{
  "encoder_arch": "vit",
  "model": "segmentation model",
  "dataset": "small charts drawn from random numbers",
  "train_examples": 50862,
  "image_size": 64,
  "crop_scale_min": 1,
  "horizontal_flip": false,
  "cutout": 0.4,
  "num_classes": 4,
  "encoder_norm": "layernorm",
  "encoder_norm_position": "pre",
  "encoder_activation": "silu",
  "encoder_mlp_ratio": 4,
  "encoder_head_dim": 16,
  "encoder_fused_qkv": false,
  "encoder_bias": "qkv",
  "encoder_qk_norm": false,
  "encoder_parallel_block": false,
  "encoder_dropout": 0.1,
  "encoder_inner_norm": false,
  "encoder_moe": "expert_choice",
  "encoder_drop_path": 0.15,
  "encoder_num_experts": 32,
  "encoder_moe_every": 2,
  "encoder_expert_mlp_ratio": 0.25,
  "encoder_experts_per_token": 2,
  "encoder_shared_expert": true,
  "encoder_patch_size": [8, 8],
  "encoder_conv_stem": false,
  "encoder_layers": 10,
  "encoder_width": 160,
  "encoder_positions": "learned",
  "decoder_norm": "batchnorm",
  "decoder_activation": "silu",
  "decoder_widths": [64, 128, 192, 256],
  "decoder_blocks_per_level": 1,
  "decoder_block": "plain",
  "decoder_attention": false,
  "decoder_upsampling": "pixel_shuffle",
  "label_smoothing": 0.05,
  "residual_init": "none",
  "optimizer": "muon",
  "muon_scale": "match_rms_adamw",
  "lr": 0.0078,
  "momentum": 0.9,
  "nesterov": true,
  "orthogonalizer": "newton_schulz_5",
  "adamw_lr_other_params": 0.0011,
  "grad_clip": 0.5,
  "steps": 6000,
  "batch_size": 256,
  "epochs": 30.2,
  "lr_schedule": "poly",
  "final_lr_fraction": 0.01,
  "warmup_steps": 120,
  "weight_decay": 0.06,
  "adamw_weight_decay_other_params": 0.01
}
Rows from block 3 of the encoder of a small segmentation model, named by matrix and row number. Rows with one number within an expert belong to one neuron, the router's apart. Each number is 128 + 24 x the weight over its row's rms, rounded and kept within 0 to 255. All counts start at 0. Numbers have three digits each.
Before each expert's rows are labels from the 100 images, of 14848, where the router gives the expert most weight on average: "strongest on" is what is common among them. Only what is clearly more common there than usual is listed. The data: small charts drawn from random numbers.
# router: router (encoder.blocks.3.mlp.router.weight, 32x160, trained with AdamW), inputs 54-107
# up: expert up (encoder.blocks.3.mlp.up, 32x32x160), inputs 54-107
# down: expert down (encoder.blocks.3.mlp.down, 32x160x32, transposed), outputs 54-107

# expert 19
strongest on: dark theme; heat grid
router.19:118144127148150177111133078142140103130132172149116132106104139138132156143090119118170072118139145109105120137089120117109101105115098155164129129118132091098125
up.0:136119163142129109146142097149107169140200111164137125128101139118112137094116186121112082150153091116170097150127130129089130124145137100122144116153133092146182
down.0:101146141163140115137128138121137113164097143130139107114122056111155188128103113107114132065124115131105116118167124091139158140139110150129132137150102127130104
up.1:186124114097123131126155143158135104111135122126111127119124139148103139135107092148116119154136146117126105144117131094124137135120136137123176140083153148096130
down.1:126130116111116126115111107104139087114139151148094102112114144162152115126094158109160128150152135146138136104139092145137139134148152153086127119143101118090102
up.2:141124105122129100139109183101161107087135088095175131124121184123098152127121129145128155110125177168134100083113141153149086133100157132120121096111150161101140
down.2:127153171178148166122110124082112115117155165118115113126115108129143146118135148129119129150112117154185088108081149102119140125112130164153126107111141142159133
up.3:150084134121098111134140158103113163125122162104163134102124130110120174109129113107150088141144112142138117138177122140101128143110150153135162189075158114127141
down.3:114161095131124113140101128132075110067161127129087143127131147137151104147104131147107128118136139121141118109119073105112134118139098147114156111122129113157111
up.4:131179177124135171146116121119113112146112154111127114095176096111098143068146116129113119134100110103142105113114098111176120074102172133159125169138123085148122
down.4:136117116141162080113116143153132091106106087138149142128078166156099129115124117155136143089142127089074142135139150126120136132145138175083165145099118135144084

# expert 2
strongest on: dark theme; pie chart
router.2:119145161115113130139132136135097153122094142116116089109134161075129167126102119117154139187087129157119134151111117167123107125137146106147098142081116089123100
up.0:135130168128135115166121148121101126125131163125134145136187098112113110118122141129080105156144122099120077126136133124125136088097157133119147146133132115159125
down.0:114139161075123101142145101135114129099112114134125175154136135104109063157121106146087158111160117132094111181160103147093143144126172133117108147117142150153091
up.1:128133112115117139111166130123096131137150119129124124149155102145146097151162153098118061111074131152103117100110112154144126138123169117085111103136112086135124
down.1:128120136088134158169157095158130157106146132159089131145153171113111114111088130130141102162125125135109116160104113150135081123139119160116140140108127125087101
up.2:108133120106130094142166116126108130115166122159096128117150127113181142128114111107131109207159096135121144165118163123127118140139119126132123101099122129115147
down.2:122130137121126124136130139166124140134154138119150105096069124099137176126161127134141126071151156127100116127181167112127158094122133114155141138148117104140114
up.3:095120117148116108163121107100126146096136152170125133130082144143113141129151143102134134128143156119080135090129132166143129092122102124155117157141102116136148
down.3:153128126141100100095150141102154110159127118133118130145110124142154115086139086119135143111167159128125100081172137119101125129126156111124187131136152096117119
up.4:136091115107152118111152108161126170146166170128108111147105123161140118106089160129162149176131136156172105142118113112147091168118181140146139110071120111117096
down.4:140190143146101144154133118080154136151123091110109107105131114150171136108132126073160138119143160082071122113117155107129155145156125121166128152155096112151132

# expert 12
strongest on: items: six; stacked bars; bar chart; kind: radar chart
router.12:115095088126125117157120188132127148100138165111166142129120189133154108123147130143107124140092115153121097133128087144109096147130110083130156143091108120167137
up.0:133122130153150114106135155143147096145118165101163094110127163164111161132125114145135150143126116110123113139123127091136122124123107140160144156135091155141114
down.0:149133151136085137116123096128155144116144133151143100150115096141151162145104164125095096106121119162127156142128139134091143142144103162137091113131121103137140
up.1:121107105140125103134131128116145160163123134143120136116186152153156092111109109118142135132167137146127185099126129129133162077124143129127127149175114090105081
down.1:101144109164170047142167116131143068133107121132115155113140132125102147121163130114111150118139154110150145106069181159131145107137147142075184100139139162118144
up.2:150134116112125131148132144167122157106131116085158143117130151075104101112113158081111106114142105172128123126163159134154121127087134131137130139140158122148138
down.2:086125090123166158162106138142142157150126109123151151137100125129128157099134082121168105135119118147133129140160102123167098134084145098159160135061127101167119
up.3:153093102137127143109150146120156120107121148131101085099088110138167106082128142126148091146113096113144066115115124092150103092110166117155185129114131126167134
down.3:143132130125147139113162154129112169120134156093113147157163139109143090088127112125140133127115117143138114103152110128162122096140108064108070115135124118141120
up.4:090101140190108138131119118118122142114123155096127079173137116110121157161110117081142149137125148082097158169143149113102109128123115130142125102145106134133169
down.4:131120142111081178152103091125079140134118110110106112129117139119133133130122162067138168122136084120131119160158117133155152138119134084127129121149165098161113

# expert 9
strongest on: items: seven; stacked bars; bar chart
router.9:142155082123111131129152152161166126128113117163119156110120150102123104103091117151091139111132148112166126090126162130121145112122103146150126123178091154138087
up.0:176146155063119149109157142155128096132114111133115088140090147130136129108129126139179132118102085132123133126115105114115168162150131098097091108138110144108151
down.0:138138138128105105143184145164157107097121121141158092132086118154136143095111141120185112125158128137147137145103150132135158137129111130159072115126114109126123
up.1:128125132096104134160146152126181121112090113155068117144127123158152073077103158147140097100148100141145134149138126136105118147113148109156090089134108113141098
down.1:122117140148097167129157129155155110159134117166128073130114103113145117156119134146144140128123139126163158126099093139127117115140098113142106091126067105103126
up.2:134133137138130155103123144139111134160137139126180107142098140136165094134146106105159098143155112156122078086138028136131144149151135130134115138083143101155131
down.2:108131135137137144139109095108125137148140194113180157135107074102154184156110119113151134098148118138156122097144115129148145112159149161097143147119157121155148
up.3:139092138089128112144141114148147121140120102110119119121128116092128103156117125093156122128097144121129156082137108109121142162150146124160113152133124090121167
down.3:124116149142132162073146143143108120103127152137067089124119125134091122146184092143114086147115101175114135107114118083109067099140116064108102120087156134124127
up.4:134134092144125098125134139165138123090145147073113115102158114152094150123099133142108137137143146112148125124134158116151127147150137122089171097125125170124145
down.4:122141097116128130183147154096125145133141167128133135159125134135111122137151136098149179121165110145155146129154199143140140100123122109106157138130090121169121

# expert 30
strongest on: dark theme; heat grid
router.30:096125122162157128156102173167099107082115157111146104136106145161085180135086086116107168120129145111107135151133133112177118165108149158108125135153131136132139
up.0:107090134130138143119144143112160118089110153133111181150117160111068144144118112142110101107099120147129149132104119125170115161152127121166110190150111095100078
down.0:142133178168107099140176130157111129139130132149157078077134072115160093072116121079132146144155111120142107128155159109137144104147116121115144115140132144153156
up.1:116173095169148138122122118164127136173139112132105145089125066086154140138090100158129117098152162128144089137121167148138129079119087098120117121137135141091125
down.1:097142126104157130134117115111176121161112128130124131191115146132121138137138162075103138130142114104107166109161142139119111122109124121113129090136099144143119
up.2:126144133117106135158142173096160088089147159108122105120110127098145152103087115116119144120110119155103087128133192165149151128127119127134104100114167152099114
down.2:095106097137130167098126109134140116123151175152124131124109127131169150134136166151158097144071128132179144086110099113141106155155138142104126177181120136104157
up.3:119110126154112141156121155170129119083140177095154149145103129109124156149143126136162113115109153093143163122097115083096134143159109144100139148091107149166133
down.3:132121137141143129144129130100124117101109139122111147179108132124131108132121141177110099126127157105140136118141119128121078158152116164117143095169120142090117
up.4:143134114118097149112136124141127131126163128147134175079140106130143103081115135133091114099123110171148110143133188146121110138110112083118145173143138173126125
down.4:145135111141162114186095132114107139108111110112127130177168159123098114127136160114135144138124126142131108117164161077143105129119140099146150102105149088154161

# expert 8
strongest on: pie chart; items: three
router.8:107122128105080135150129132119127140119135115111098086084136170121161085146141159138140101148062072158126115168130098169140157102184101118146101139142085144159143
up.0:148120126176141126075120100091127108122119122103159128134111117131155093117141122134156126114125089128104154123102157110157139089129131145163095150154122153131132
down.0:102131174134131115120102091090139132160143141117120134127080119134141076098153125166144164114142122149141138127103117144122133099169105157102112146119105158137151
up.1:162132133136111072135168133130116158093159124088138135122144175102157155089137105095153124142137114113105087172148153183103123083157127144110163166129151132109150
down.1:166155120093104123130112115157109150129127098117117125081122145118189107110105151141127127152116106133127114128172139126118151079156101113101144122146120097137119
up.2:120124104114127112135132109140112147111141117093179159123158154123134084106097168119132102108136092151115124127118173135152140118127112135133088082116160141137139
down.2:152113117151134131085132115153133126120136095154121086116109132113103126139137145163115125122148148107122134101156118125137115129102118140125150134096171133045106
up.3:132153156130133123160095068128092139136132104166137145107130104137156067148109113092107157134156113144154167176126136166110145100132112107113130115128167121119135
down.3:123149125112157113103126125129107147114100117149166155146177154123137124136111085123152152156146144142147192134113129148147145115108138122118150134130134124125119
up.4:110112154156120119141128135135140146130160133098156155124125105121174124119111072091096151136147116110121145116140085086118140124149139104122133155110110098151131
down.4:103117124143140089161117110107141186120087134096144159156180132104135097130153093073166153168129139146120150128164161138152128138130116105141138123140121128179117

# expert 11
strongest on: dark theme
router.11:127119118149164116150118078139127125149115142162121106116151114150116135171086130117133171148152163116093158109091105106128079104109097155151125140158121121127147
up.0:134160133070118162144134086182107135121109138135150098121072145111117123100152132110166124151110112129153120114133134126130143132112121112135135148128156098108137
down.0:111086134147145134092136148163104093107129115124117161135164151098098146114120140123079132133160152145144117133146145153155133160115142114135156100131123177124122
up.1:134157160099126115148118125101120134144112137154110117093078070117163132108138105108186132089161122141126156151131124133137156116097127145067159137118148148136164
down.1:138215147132150110119115099115105144130100175153112117108111103119129128128134103108117110150119143147122092083164110087087096102112161134116170123098114142121146
up.2:133173162099107115141109148128155127120139119077142107115114133147167136134127085110149181145145107126116135139133124094117152125127119137148154124119152118134115
down.2:147132121158139090107121112170092153088119101120114115134148088165110143149125119121127137138152167147124128116118185131113095139140099155104127154115109134126090
up.3:160095127156136094176136111136116138107138150118121115106177111134112137162100162126087121139166136157101144122130131107165098115150104102152132165149155083139153
down.3:113107154103157175071149140149095106128153123132132165102098131104117132082148114168135120079128139137157120173131180156125157144113143131089149111119165140094118
up.4:171128127124146136169134148146104155142165121144178116092128128138107113108104127108101160152160124137141135155134104091085131113166132102139105139162149134129159
down.4:101108150133082119113086134103138160169136102133149083109121134126136149149078152146168105156154122137126102152148115124145146099105134131165139122130192122164148

# expert 23
strongest on: dark theme; lollipop chart; stacked bars; kind: bar chart
router.23:088114136126169133129104096122115104147109122154148120146152098103124102135116107131165165109170125113095174083100127173169114103122129150119106122148123112097136
up.0:170126124161065132160129195126147118093117123131133122141157104145121070065145124147073116114136145070132123122113163103094156100118090129136140162118095140129104
down.0:126123094121138108165121120126163102128122098152116190179146176134134128139118106139141137113125148164142174123137143098092108116132129100133117149077130130114144
up.1:138132130094110082098099102105117126129117121155097128089104153131094130117102163156106100113163107166130127117165150129132114153131149129118141117166154099113119
down.1:121155149082132080130080153123138155136123084099182125138168148162106101110127104127120146087140090139126141108147140115130190129136129141147096117136169165172147
up.2:136109115134127096114115144092123153160143083129170137127106107129163095085159151153153110151135088168136148094125128185139145119116128107099135086139154128117126
down.2:110141129122081134127103101129130140178125114119149162118180122136174105110094117144113106120165108112128135114130102137140164116147121121104134109167152099116144
up.3:152112118146090117094168124112118144118101119161087141113126115115123126123086151138109073149171074155143125094123144126090071159176133113094118137129174121093109
down.3:105160139120104099095124128125159114145125131127146133153117138074132128106163149121106148107100152124109148110112148173149169087128121144131107163142097132155103
up.4:144181108148092143118110104115165097159180093145129139172100150102153160133169150121122134120123140099139135114180107081146141174137111105162128115078131134123127
down.4:150130128136114134150168144156140126138123164165107124132096115134138125118104128146127159155172174137123137132158124130141146119128111111147101157148116102089119

# expert 16
strongest on: items: three; bubble chart; radar chart
router.16:146134117106102091159120167123102142097125094094136148097159136114129162130113108103101100154106078155105130151141143108125129150130136101083137107127178102136144
up.0:132152106078164120133120129186161129147149131125125154151162133180113141150126190109144107150123156156095116153179143133120107144109099105164095102134147101113074
down.0:117148146125177119116063131163121102141137098148115126130161147176140096095090139076128114146132123164107108155148136109082139134125116147137145128131131060149111
up.1:126057099163164109130110146107131122112093093179145121116147128147124078134099146106164109132143134165103121081127133162098136086114162134126120109118131122126131
down.1:100174121152138143141127182138130105109163135107101143123157140111148141152122158131122089086078133142147111103101151152118155118114118109157124088137133142089117
up.2:089100072160141128163103143115123120104123131132122133122124155165095093110138106132119109106136130151117165095140152131149110101120109133115113149153124137149172
down.2:107141132122139096143127086149134138135104120130136128123158140116125074142119103160116121103116103125144130117138152203141117114136126106149166145117114131161100
up.3:101125118151100124139143111138095136134109131110129102115098116156108141126085109125150153140134113136112149099101113120170091163156130135167087125137101085136141
down.3:126152111132124132142156128147119110134141147097131119146117126147081114129130155166102114120126078141099126100128148146090130123168116149156104113104137143126164
up.4:110093129116111150100132098137103105139078160105112096136162123099083156101193155115106140126117146092145107139153117135142101147149127175156163152184121141099110
down.4:145149144104118085192109154092131129108118095136145100087097101113135132131149130149152129107127170141116119118147157128128116138159140159137140147127112148114099

# expert 27
strongest on: dark theme; scatter plot
router.27:112143138123132120104133138105159114061074148141103105128089111132073131137109146150137150095121161099193116130156139110149094128128156091139125118151120163095162
up.0:127157130059132119137095117137126135168121097114137148133124135132116144142099108118119142079107138150092143117148132133160115122143111146145132167161104127166103
down.0:110118120162155074108105107104146151188143133117131168119117126113102107135142132118156094117086099138114144116113103156137149104135121129124151107089140134149177
up.1:135120166115169111150125117125143117122130124105118165135172116148105142164145124139128099116096133132153108105115136181113100116080110078118108109102145081136139
down.1:125128097171164169185123165135116112111135152111109093169142114121127113156149135116158141128095166148153152139158139112110148113128181087099077101130164085144132
up.2:110075085134150097138118138105146168089134147133181091117130104131095126132096133145114106110138140156141125080151156102149107113147158109129131092176146111124131
down.2:107104095123106117070071124109134161131127156173172124144113114120121133094106138131127116098110134098117108108123163137125084106123133144137162138129109155145114
up.3:156124144145113134106152133129148098077162126111103144145087158122160140126121127082116100101151121121094183155137158133122124101120116119119122129066157102075128
down.3:115144107139112081116076116136164108105158166112137137095096086118119144108125109131153105098165173115120141091133136175172114106138086120108105139107139135067111
up.4:117110159135146142137079094082122127106146124111133138153124096145135089140155150148158091118122107144146153154132142115106163138113164085122110127098176113153176
down.4:143157086146128144175141107123133115150161106149108153113106114141159119113148128147105094139130159120144118135086110144124121217185143101119181113130143118123133

# expert 26
strongest on: dark theme
router.26:129156158136161136157147118099162154122113141165121132126137160155096128179132117170144147138108147137167121166142137145082095102115087066138070093141101159106129
up.0:070122114133149147120125120141155120136144127139145082145113116112136125141140135122148101103110145115108078170114193172162111125133119166130122094132104108108106
down.0:088109141074132154102096119133096123113128143168135127105132122115117079096161178133137160142167143100091112131123095129183070145105155139182116132160098125108135
up.1:107109115178148086109122164112125107132109102133157119071120109103135118130089147122120175151127136169141115122118147143115116144138136133101136120123169180120152
down.1:092064136160109082147100161088084109153122142134138123122068152146125141128156119178112128126139131100131115093137147094158122124145111132094123123163124144157170
up.2:150135131122129121133133136135112121105149161095113170141137134175111164157155124128153088144103097107086156150092130140089139128143107115138140199127138129118150
down.2:122139112162123108139151109107150100129178088125132170144105130155128123141162094118137066086164130116147174144125095121059130126123126123093126154100107123149121
up.3:107122176152129095106162108102111130144132132117118073116136158102124153136157126094123128184118090126128128119126146138118142140133150080183149104116138134110123
down.3:127167163145114144115149139137121147122162122138079149121120141127152155134161164147134068154131132177132168117076135110131148109144129075157097134138142118116139
up.4:143130154124125131173102153202068150102172143142116170123129129148113163135110115134136096089139113157095125118151144141120118108097080094107127133090117116134112
down.4:117160170160150121157159123131126103162149161092108108162113106108078108130125122115144151078116161106093141105131165128116137088107084141116116118167139115123129

# expert 4
strongest on: grid lines; bubble chart; lollipop chart
router.4:160151120099082161085109100143099148143132084106125107109126142093143094122140174121107105096117076147144092132129115177152115146133167145105117132143145108134108
up.0:153121128160147158177141152142128160172133175173157164146109110121126148134119156116078126182111163180157126148118118119118094132113126136127093111096154177126110
down.0:113150136082140149124108102125123200086161114174153097169152145131115080120105131155123086153112103143130123113148102132107123159114120082097095146115141171139135
up.1:126141129134113150118130143100132129095120136141072127099138136139110135162059152149132128117115151124119188098093101119136097160122131143115117116144090096135152
down.1:117161136136121162096147121105111112122123117136097127159122121099117134118095085159144140136194165129160127101131136038116138156115143144117128121176164142134129
up.2:116128105122136081089100123095111138123098132158120117109129101150137118127062126111145146147154131123101141119124167129121085142121104138152114143156110103083108
down.2:120104146078129121109079110144116136122116129111102122111157163153162117112115130106134142153129098155079130152115069112119115101154121117135116122112120126128118
up.3:122118125145122147165118113156100146105168108120142160127131155158124155135127087142092111094137123160127180129121146122090127111143088140140109114117150090120138
down.3:118131110179091095143130103128115156157144157116097117141134138149128173171134160122094131107113132099126123163175189147105143113137095134111132133120120116118137
up.4:146100099115120098130134164141146137107102093137163130142104151129147119099121109112143109137143147127127128091101102119153117145126098128083120138152161106103120
down.4:130141123128132117132130155120120085116126131125096143126078116121182124134136127106160134139090107135174141098129153129128150142103121143125126102153114095138142

# expert 22
strongest on: items: seven; bar chart; stacked bars; kind: heat grid
router.22:126125170118112107184091159150131137125133126087122107177149169160123138153141094097118127152081141101091131123146106088138134153152159126147150111133111115169111
up.0:144153082113132102124153112108109159161112104117114140125120126117123128126109135104110162136124140153086125103092150125078159128163145161148126108108154127133086
down.0:109162150132121148066136135129145086090102157130132139143093114066153129131152144121124111084126139124145141116150101129189099144104118109121136153154089082134126
up.1:142182102121095177093133141178096146121165128099154143110098152147133135092137120122120122162116122130146103183121131103143151123165155125120135149120154169147183
down.1:120136132150167117170132134167088145123158140125128144180125148121108135125115136089154149127116168148135122169143099085153139158135153114104123135144150083149119
up.2:107126089106108073147116141160134150087105129073159117127132123140151120117137121144147143154120113132101118125093166090194137166210100098131122111105135169130128
down.2:118144143112111082096163095122112125125141108082110141131116122155138131158129103108131149118134084106172112113128129132097115144131118105150124132130111111139121
up.3:108154087134112113120166112108158141114146073120118107117120149072169113087136078145110110161139131123180152113158138139142173110132112148133145151152120115115131
down.3:129153128146126119114173116161154108130163122157123145132124132137127107136115134093109121161144123107150133115104166128118145146138112103121160099070123106165128
up.4:117112100127108146118148139150150132132105074131100124115114137148137151158136112116152125118112080147087136178102106176133139109116109106048135137130076106128148
down.4:115135140145139131138130142126150154111128083131128115170118115112173112107093138091127118136065110159116134120141113114123170097088134083128096125154116098132170

# expert 13
strongest on: dark theme; lollipop chart
router.13:151099128164153128123150111095151097133083140126138141153119127157108140155158117175151153121141146097154171139142126124117135075135139124129119136143105163123148
up.0:102141099117175122104085100108132115171119138145128120171135143142124116168119110139171164150123105129160130157135137150139121142122166153113174163116110107133151
down.0:061112131054162169101138097115121111164095158123120095133127120127144086126148133137143112117161133149138153161148132155132108164147164121127157153104129140114119
up.1:108073128071129128086105092091144090141103171139145122138132126140117130166127110143199086121103137140096143086144103136145127137121132161173157167129142131076170
down.1:130122142130132094122121137093159112115103167127108137145100183120130096157114154110133146152171145142099150078143142116092122124104120132118073110150107166113163
up.2:148140156158123126105134091124117142118181145162124140150121128128124117125105149117115129083141126106169127103134144154097138142124118151178158133101105133116102
down.2:136188108160121181140163174119138118086138117150107129105124173146156125116103093138125102124176100120123112091109100123125168104154155159164161153115135132096137
up.3:118164128150134123150121134120078125108141123069091117139181100111123120112141116109121063135092134142094089104132098099167143126091146176175106154162123103135103
down.3:117158152096108111134161122112156106171138136128079141168137107104127149140147160106164109158129167132118148143122146143143112143187094105133101100153149132092126
up.4:125073107120141096127142172067103121103079088119110118122119121127114120138098130135152136160163126120091145105165148107133115130166160135090117133164179150119157
down.4:137085098181132103072106158096107110112098094152117156111131096142126119128088100143139147102153168154127153133098130118065115129109178154096161120130120137156138

# expert 7
strongest on: bubble chart; line chart; step chart
router.7:160133149126103167087132133131117134124151102092114165114121129108150141119171129136082109130107096124161140167131099121082135140149159123111153156115171153166177
up.0:101111144090119116134129131126148075119085098105093156144148134109083117114100167150133148111176122127147133159170124154175134133112150151187111145152111099134160
down.0:105093122136178129097086142131107151152142157126166106125148104111146138100119168127106118140144133157133085126113118142161135104087132151166091100175151160094103
up.1:109180150091141127132130129163159128110171177178116145106092132134123138135073134128086131115165195140139134134115143118116116144127094147125139085133154135108157
down.1:132116094113114091165138122126155071092123098090136109109167128152150142116132140084155146119118122133082143165079150170146121137144154136153073103164128063112115
up.2:097172128098153151120176120165140099191162156120105143158184127128111160147134128128122169151109151085131133156138113117117129163142164126101144105102117089121122
down.2:109124120085150183108143139168094096109116138111169129139212146108114152112096119130102124135095116124092106143143134139123137137133114122176115153113102110144108
up.3:145130153120142116125066121144125107153105160176171131146110135150110132185155086122116163143142167128144119178115097138098133164123113116081076131105126142144092
down.3:131114153110146149111141132116145077089118134095153112105100118123106136096139142092155122104100151129093091148126158112125077166167147127164095106093085113121113
up.4:156099117096111102112123136120124131137116125127131163113160142118160139102162155127130115138146128110108104156153105191127109126143134143120167134160105138112088
down.4:100133104140205143133139105164115134158059158107117126144156143143111146103153122129079137118164154131143154158110130112146111096071116118125181137129116170118075

# expert 3
strongest on: bar chart; items: six; stacked bars
router.3:157122145140138145101123114134162107165131122116104156184172108123160129124176148138134109132143125140092153158143121157103182100109113096149100142105128096118085
up.0:120112127121146151113128105150159108135134182085111143155123103081089193120176116159139115121114120125142099163148171158112137135106156093135110143089141136095125
down.0:095128094147096173115143069104138138137156106148121166134095124113096118102119124135126095108144105173172105151124127133172131105127121104137114102105173133134141
up.1:140091117131068152093127090152105105126124123124087152145117153152132158096110115132118116119136124169113144100117128151168152145138162147133142176142133102096112
down.1:111159136099088131117086134140140111171110115157146168088111094132149179109163125133127134098158105124125119156134148108136150141134076135128139122151108106133087
up.2:131124124102077113113089123115160154112104099124138130124099145140175139152140080138170167101118088111134174144135093130156151127138140101123170167098131115127116
down.2:102132152096148163134161090135117137140096141102132127136154163126123135085156110064118119174101143084107127153164135145167104151160114123118154130146149106153072
up.3:137141096147113114094131158141118128110152099141120127131117162154127119139095132138137140119117141104149086159127159148110153140180113088123153122153118146139113
down.3:141095143124111132110122102126115103157117157101123098084123136178107133138093153162136144143113104136113137154167130132107115091110107103137154110126110141105141
up.4:173094139158122087132122143130095154102087129134146140149121070119115153112148084111169105172117125099138136157069140075120122141143137092145098146117150122119137
down.4:127128147112108140149096101115152143135122114119125142122107171120139141153130162126158129093127089150121092115101155138141142130086139167152154134134090092124095